A small segmentation model, trained from scratch: decoder norm batchnorm, 7.8 epochs.
Rows from block 4 of the decoder, named by matrix and row number. Each number is 500 + 50 x the weight over its row's rms, rounded and kept within 0 to 999. All counts start at 0. Numbers have three digits each. After the name is the row's rms in percent of the matrix's.
# conv: 3x3 conv (decoder.decb.1.0.conv.weight, 64x64x3x3), inputs 20-29, a 3x3 kernel for each
conv.0 103:516480517514512494521572584586579496557517455553543470547541535567508405552488501459484493491551551543521505534527500559468410470516478516571516481434408481514540474398411518492522471479490556496382505487548563505407447461547498443446442463431438358415484524517512481516
conv.1 096:440487472526488529556584475546638563489503589429456454476487528516498518472447446500447463560450457550589491445433500445482527547509548462423475433474516477470484501507488530536508556498484530522572578615600575623612470488566482496511459463490494485516493485502539536465
conv.2 100:419439476490516474436414443467520540463473552487479456551552499503513489448486443589501568535516557549552546521547510556466494423522509496551554499522538587567622524536550410467498405425479526405404527484484489413421505548504460511491513554515540552548546582560575551494
conv.3 096:539559497532545487538514504591543453555536508484471520517499450455449427415451514492555574495574572457518557501529498480510506501416453466453496513522552496509535538542484519541488545558530439459566458523582472497564578538476537509451509492496512529484553494474513508434
conv.4 101:588611519520582552478506497566575520550568582489507502489557545501547551480501546496528518528553574526492546385427450438390396502428439571578529508573558473504556552617566553559564511486518453508535473476510492457478519462464535512491464503487517506496560536511539509509
conv.5 103:506469493543483497462485499577617559501521533469482494421444443485520462471474528571469473524578534453474541473477487533484484444517506492479469566528432425436477537452433454543547448488502539590592478499518505550558442376447522482420525438446466442402487559538488455432
conv.6 108:459476467482521513489466436514471466548446495473503468520509524402526594516487585432502486561475542515591538551507527518489478498543511463551522459490518510487442527484526461514603574494533482472497563515508488512544555514493554483605470544505534660480591533532502592573
conv.7 103:530499470525534468464519430524576537577626603569611534490434492518461448475485438551499451512528543574551601503532554576581497477496559545475492538518440490477444516483447524529525565538433573581544516446455471462475521534461484455549454496517455395386406354387386453450
conv.8 105:478450475464544551532514564514483479520539479551504542488532496579488507513522460509572496506487535490575542507475572493536538579513481463514500440487492497477550491442509485503475540434520494506480429438529483488418541490451611452531535579417457571464496428569483502473
conv.9 101:606468579507575480457458475488547527543517580503489470424435545413445458495382507509561523502542565553580512495472520546466439537466408497518514550509480544592644554465487544555467554509468424520483505559550547543554501542424525415467463523553540515543494502490492489441
conv.10 108:474500506476567570533555595487502440466452513440477523476485547451533554420470544430460489411399460486460443463468457415482471490461506438435500420462533475467533437495590468539506439507566555475453494541484501528480467500470427505532485485459501449393451416419456416422
conv.11 101:559482469502581481525563606506493525516493417505444474438586590518556509519515518458439470406484542534566542446481523474525498475499515540470465474458459474404499479512539517560559538570504496592584596608510478524504593543420461357455432462483528486501441482540476540595
conv.12 096:495557517451479479410426470483513577431542568403483518455480490505536510547596528455418452412382436429428515432429476483510503590574519494572521622618505606555459402313325463395411559543607534517553459434495448423403508542535478511528431499529518555579517528576529522490
conv.13 106:393416518420400491430428514516458435456432480429412468520518520548524526565502415537485485535479463501511492492467441460463442493457477535549530523570546531544525469466424522498472613543560601543466523498501450414424469442503455398466540522497492573618458497571501498534
conv.14 101:497543497506474480447452477440429525446458469511476419482469488528461563499492564523516465540499504515508557455357376461442449470530509557584578535591589477477511497532468545534599530563545548582588500516573488451487454491528448495495461467532443385475392369410479507433
conv.15 093:490506475507443490490456451493480466435424502462467442466437442427383495439504519466452484519518478504470434571516547490512512480575510567589571570514504517461421570513471596572498560550546505457421465413448560505503536563495569583475536558504516489480547552507529569479
conv.16 104:389450434475359460513475451526520566533550543456524469489602586492520550468485563457442512488499496478516556522435535457447442488375425532522550525493473408479444474532632487533617482600660438459452529446496440508518523521551476509575522477463432493439440464484496472550
conv.17 107:540453548523569543548545503476511447481551554540552470474535628517446425602466584483485490518546423554508533505511429629485517432605420477541474562512533495492448491473470596476525538494506421553483585498485514562503520437537491483500431400443469588444578555533495614525
conv.18 101:504553561551596590524574538451499478531512497498510564470381480436458505486534547462500483481498491468494493508452473458477467446535523508453456504440474527487452578627462532567526521516443516602546566609619547577549495475467532553512527602566475510503542521489548491493
conv.19 091:499517504530482495512513475497526513501517523493482474584584494560547532469458513466451500505478491519507487435442515488523522565496538553564520567463461529458453519479490584535555536590587486446474377464472430474520432475491460474540486495540514522549541563565578602602
conv.20 105:503433434467451487481503529524499485570450422556520480484519507464472525474457517491483485497522528482560532611558449580515437503502557498466490465452453499497449536528489496495441474445442534427441458448450510471483469408445507507493463519617454409449457397429505445412
conv.21 095:481515532485529510503513522481496518429459502476493487491410424508453477474531500542524557515519544497452510532516496446461457387423448563530505539551611522532526532553519527597555534602563463509552518509530543467494417518596474454461477459426462466534528461517557594512
conv.22 101:546459488545583536495443474496430450435469512510503545571429376515479496498502445551552523520507515520429444551495413541571495463538563476441481511547544515492422502492448487466485472432432505447464503442417525519523574524465539523479467452461521546559489462475514437446
conv.23 095:531524542554536549530543551462415480472488536451493531470538588531606597549513458532509478500460446484496450481467471461515441498492433439457475558567561603580565626544476513522493586608528408449439509448419485439378472518508446510466488413474555542523505480508475501505
conv.24 106:536462564525576368515433461475533477466496526517471470506521586456540499501449555582470541517558407523427509434545470549415582499530485465547520563496532476515495429458442500365455393468425467365463388550458512454537494638464611473603495528514472497553500529471557450490
conv.25 086:539536515494505547489498558486595575458518520483452514501509546492491555513482503422493578453469533438467526494475504466411441492414364519537491445469502396416453513540512552519514497448521416387510417441457471525482577508423630546485577523452469492507476470478498507433
conv.26 087:418436506429485503507514566479510498476454497506467461586656575500598570587542516536513508517474490457499537527530421528506547526548540440480589480474541581434416454445403431444414479358442504456428509526570530565525495568509498559509460556538557540494518471571436524529
conv.27 111:564593486603500573491498477472434441409483463445403462411469468456420432452477494531439492506524446507508517504498459487506450510439432507481528490584544552537564540494575428508572488471527473547529460488485484477476523493526472543504487545495445467512480420535467523476
conv.28 105:496513559489490461512475422440479514562572546500520519516543646571598571524532530515518523435531523520532540433423438519494561460454489497522467514544521534536481605576542584659557570553520301416375404328425425434474512488561480460511525489486455507595491580470543462549
conv.29 083:460491513461514492520494497549541568453495526406451499533507478531452456497434420398431488429423454538511456537526514502483492469471462570513514552522514526476438458461494493448485477436412456536485489504517516507509461531583517559595518601545446462545412443439500458444
conv.30 094:477464516409450501475449536529563546543516473522495478545535486548545506529540501478459405457456465473534526546523509536528532524595529558555557563546530470477407364405492423481457519468467492484477459491475541497458489407461500466486562561557545428385487467479497534599
conv.31 106:482530397546408509508578448558545517619599576660616523391453508476424589476509409516426462409463460508542494448402507461512452565503536529526524475479518496437430369480526403436532444465431532556539553537522511557425450457514440483493506506526586393424468485401529489492
conv.32 100:539467518443477532474568480478574570477524434594519501577674589548563591495474565472548602536507519560487557466500480465468471544436507561525519480514492546470477428439399555405529508527477506417559444503519502514500600552500498536471506401522593456545474570547420439472
conv.33 093:513494539518554537470485481556563534566582551493519564540542473529468489509562481529498430471527505483506532481535552498533489422431496599476334579468394513520503453579573474555578475515558506476434483455445414500521499535518527503610559473495466486488487427456472449359
conv.34 081:463476450486475480564601472547545454499486515509526535442464482434447432554434460548584531584597570548589582492540506445487615438496549488448521503536525516564530569536495441502480439393525510528493496610582581558556398456579397426516423435508553474456418424493429432512
conv.35 095:527474473520538497482507546426490529483489526548546494526536523527528518488576601515475456503448502531445488513425465552541497520557531451430481464423429509430430534587552547517490498503450497459462454455485379426491596570462587526475556455436486466458490498474496472540
conv.36 101:559538469532559530506514487532515438500457464488505500519519487551530565538549591484449478477407435519439452549538543577542440576487442505464404514491501515516503433430494416412473428477555472554534479521571432429489522504519554508507538618528548511506550567497543534525
conv.37 095:498475486521475499499507449529532512503512544520562486461490541537513554598547500513505469457468458471493566505550559567599556576607534516547493532512526540494483451409457465444448528517490488592598563602532539473462552546532505573523504462509504493513544568576608657586
conv.38 108:488493580476617524576509598533493587479630573555477553377422525384362418388437461516591575567531484486496464520566509465523537457483576520494530451547473461489541502471492490496546485481569484500520412442487456442499495620481561491514555554459486623530544439540404547527
conv.39 095:452456473496523525543588518528484445540453412501482445433389363474414389513445546545548542560582549550541519550504477552491445507433470400379481387412474433389421515476515494501518506488501538522564534510529508481533534452480506599523510580561502492466517586472524481541
conv.40 106:540534554555533537513481524466460516479499467503510526413482435487534603541602674487425448431462427443504512482444393526476489554548521484562549502539456486465481523508499546432470526508470386458532518489460482520548443491469530459521552555536438436458474533500554580542
conv.41 105:510482472519606544547566558605584561524628597436555602508446459529580562602649563513520512502552561492564607554535493600524561521514518555555533583607577532519522545501501490534546439480554383454520436480554478478513466495510458463450498482472492495540458474477539488520
conv.42 098:538564530509560605501556536463446481461461529469518436531545498494530504495519548463462538493459478546471532455421445402426468503469450450552537511526519459483511517477430516384364427418392535524492497535585511480585472489431540516494593539535527508543441477495393438541
conv.43 098:457418467466461421508489467461530490596592555593554495518484516527493438456438459451394474405454479458473497491461502433519501519494535574478577449633470557489556516526491459437539496513475406418519361446502500468516502557517479520526457536536536478609480584530473469575
conv.44 103:495498467521544511562536496558519463529503446559508473442505458472500553462587573498547590478509563517520473411418506375414490398527566596570546529503570450499530375401430383441487476524516462564582533601588528563447528511480485555497501527507517416394506411410543537536
conv.45 093:476402399512430439499535500528531481556541525514534546560590594551558497590573543501494484564536546484483539498440436522484456554454438501511521501561543557537530417462521402396462427442461488534501455481539473463562577499544528497459473446457443449507477435447548463427
conv.46 105:523486519560589441438489490499519451499493544497483447488503488529495446499563429559517473517509443462542549530486489532525510519510537506562515555485530544531497489503462574553474491480541435612536486593533576548505445464453534413477483557515508511452514505510549512502
conv.47 092:478581573574575572522519508419408479433556533583591532487490588420426508466398497527522511564604530480518576496550501496479471514483545455455491504513485561545512492495472401394458360421509466477452499586516550519543392492575400473550392442530557499483551521533483458483
conv.48 097:512453417560585521622565510508527470476554463490430558470502564530420506545556507471433462472529453452446430512496485534500530526511478495451465508542442505562508474491572631533461511510497490475519391499559393484607476472509467513420513538488433485597554506456492544541
conv.49 100:541576538482579578471508568512513608499507474485448407475478422545463509572542505438470463539450536501502554613525437575494488461508500521536493472494555480486529450454473414435492447449449479485503469480527468470507536468502554548438508495501521481554529575502537529550
conv.50 103:583545559556538509468492499458449490506474497518503468445449443491445477460447583477489426522494511527552586596539420488441399462403468568495533613550524514566513445511483455498512542551519562555511556470401470368400520505476448505561462503523483486472476500497528534545
conv.51 105:504550494485500436515503513514550551449532563504602585518525532495545515494499509499536562458522529445539561526513491424400488460431516521519591436525417507590523586544544595514426503496468540422384431426436443431525511551506543578535527562517498526571482538575515521587
conv.52 105:497442485460411482458500510532588470563479466484501467545538536529486515521504486406437406406387427490450408531577529525530544518455486550558564558575577528501496541582502553498460523417395532484470484441467452423495496531513505521536557508502450523547390435523381484533
conv.53 110:512562498587567506535581556478400478417452504449443441498514578512584531536637568456491552515495580474519555490495517432437475464401495539488468468481416448479467489516464536434575530588570449499473544468535514521463429391497503457459580582492508560595483528506459471564
conv.54 093:618633556655589474526523450526510459531471436535525509457395438414455451550510469588494453542512451472475464546582491588612582537602560462429463499440458552478431466466495511445483462517521645628554649670563565610538527538486526537507562543508534514502502556496547578533
conv.55 113:503539455562475457488479460625513617452625501526466541469491426547458416526511463535537495482467488515449479527474574451584488435420513543527409549497523514487384510531429500387466456492498546404556520562540581449559424417472471484413565452373430606509607457563530639567
conv.56 102:488495533452479571527459497567531521562538475519476472484600512508468478458409425515483491533450476471469453475564554553552560601526497567528557516530517506494481457430495459463599475513539484447381515470397511476389513527472603473471472484516483594563570619479471504486
conv.57 094:466500536554510417529490472453456497567529498476441479419373493519427435460452484554511495491543467539559510550449491463511550540480504489511621581562450511419504391479528415441517418424469558496465425458488465489452442517523500465455452441470484501537551546486581489440
conv.58 096:470491480486498523425451509496478486498542497560565560405487539489496479538568494485482501525543567544553494492559534553640528580560461544545467566497491455458473460500473502465480434403435546522472447468472435472534440533502457498521473458549438505501513523538571568436
conv.59 104:509522500458410442505516519528455523488479489448454511506533496603583509493619575493532569476464493491474462475425475451563601539479485515562552535470429410415552486429507514503409520565545576539527496525511551615455514584517519518474534571524512430466515537441516523503
conv.60 098:472511495505512511522573545552524519491483524483520500414386497358451515442455375481467506494493536500495523517499478444450519507549562468497509467431442490505518574491532552529473533541535536528497553604583538507538526492453469451363487453414564568536505582608528591568
conv.61 097:558536512515484445462509477568581541523536527475443486493504562453538531444471459480544594498536521564500460558572508601551512535517541497484503487519585454548581560586584686696597637667608593561516526509465484478466501462430523558470563587511559517492518418433492422449
conv.62 103:429496467514423520562539553536507502493538485461440486523486514557410423478456459529528552515455537508491497495454498461414457541454468436413496499415470470406398436538570481528557476575515497511481507469543493508549540534597493461437521535477501522543460454481434400479
conv.63 101:515504519548437443512430421413470475457529539497516570428445431499481524507537481498486449479471459499515520460420452463462471494537499546519538569602607560561543512503508490560583500544534624634563603633551585544504528541499598576487646563498470513506469473538464480532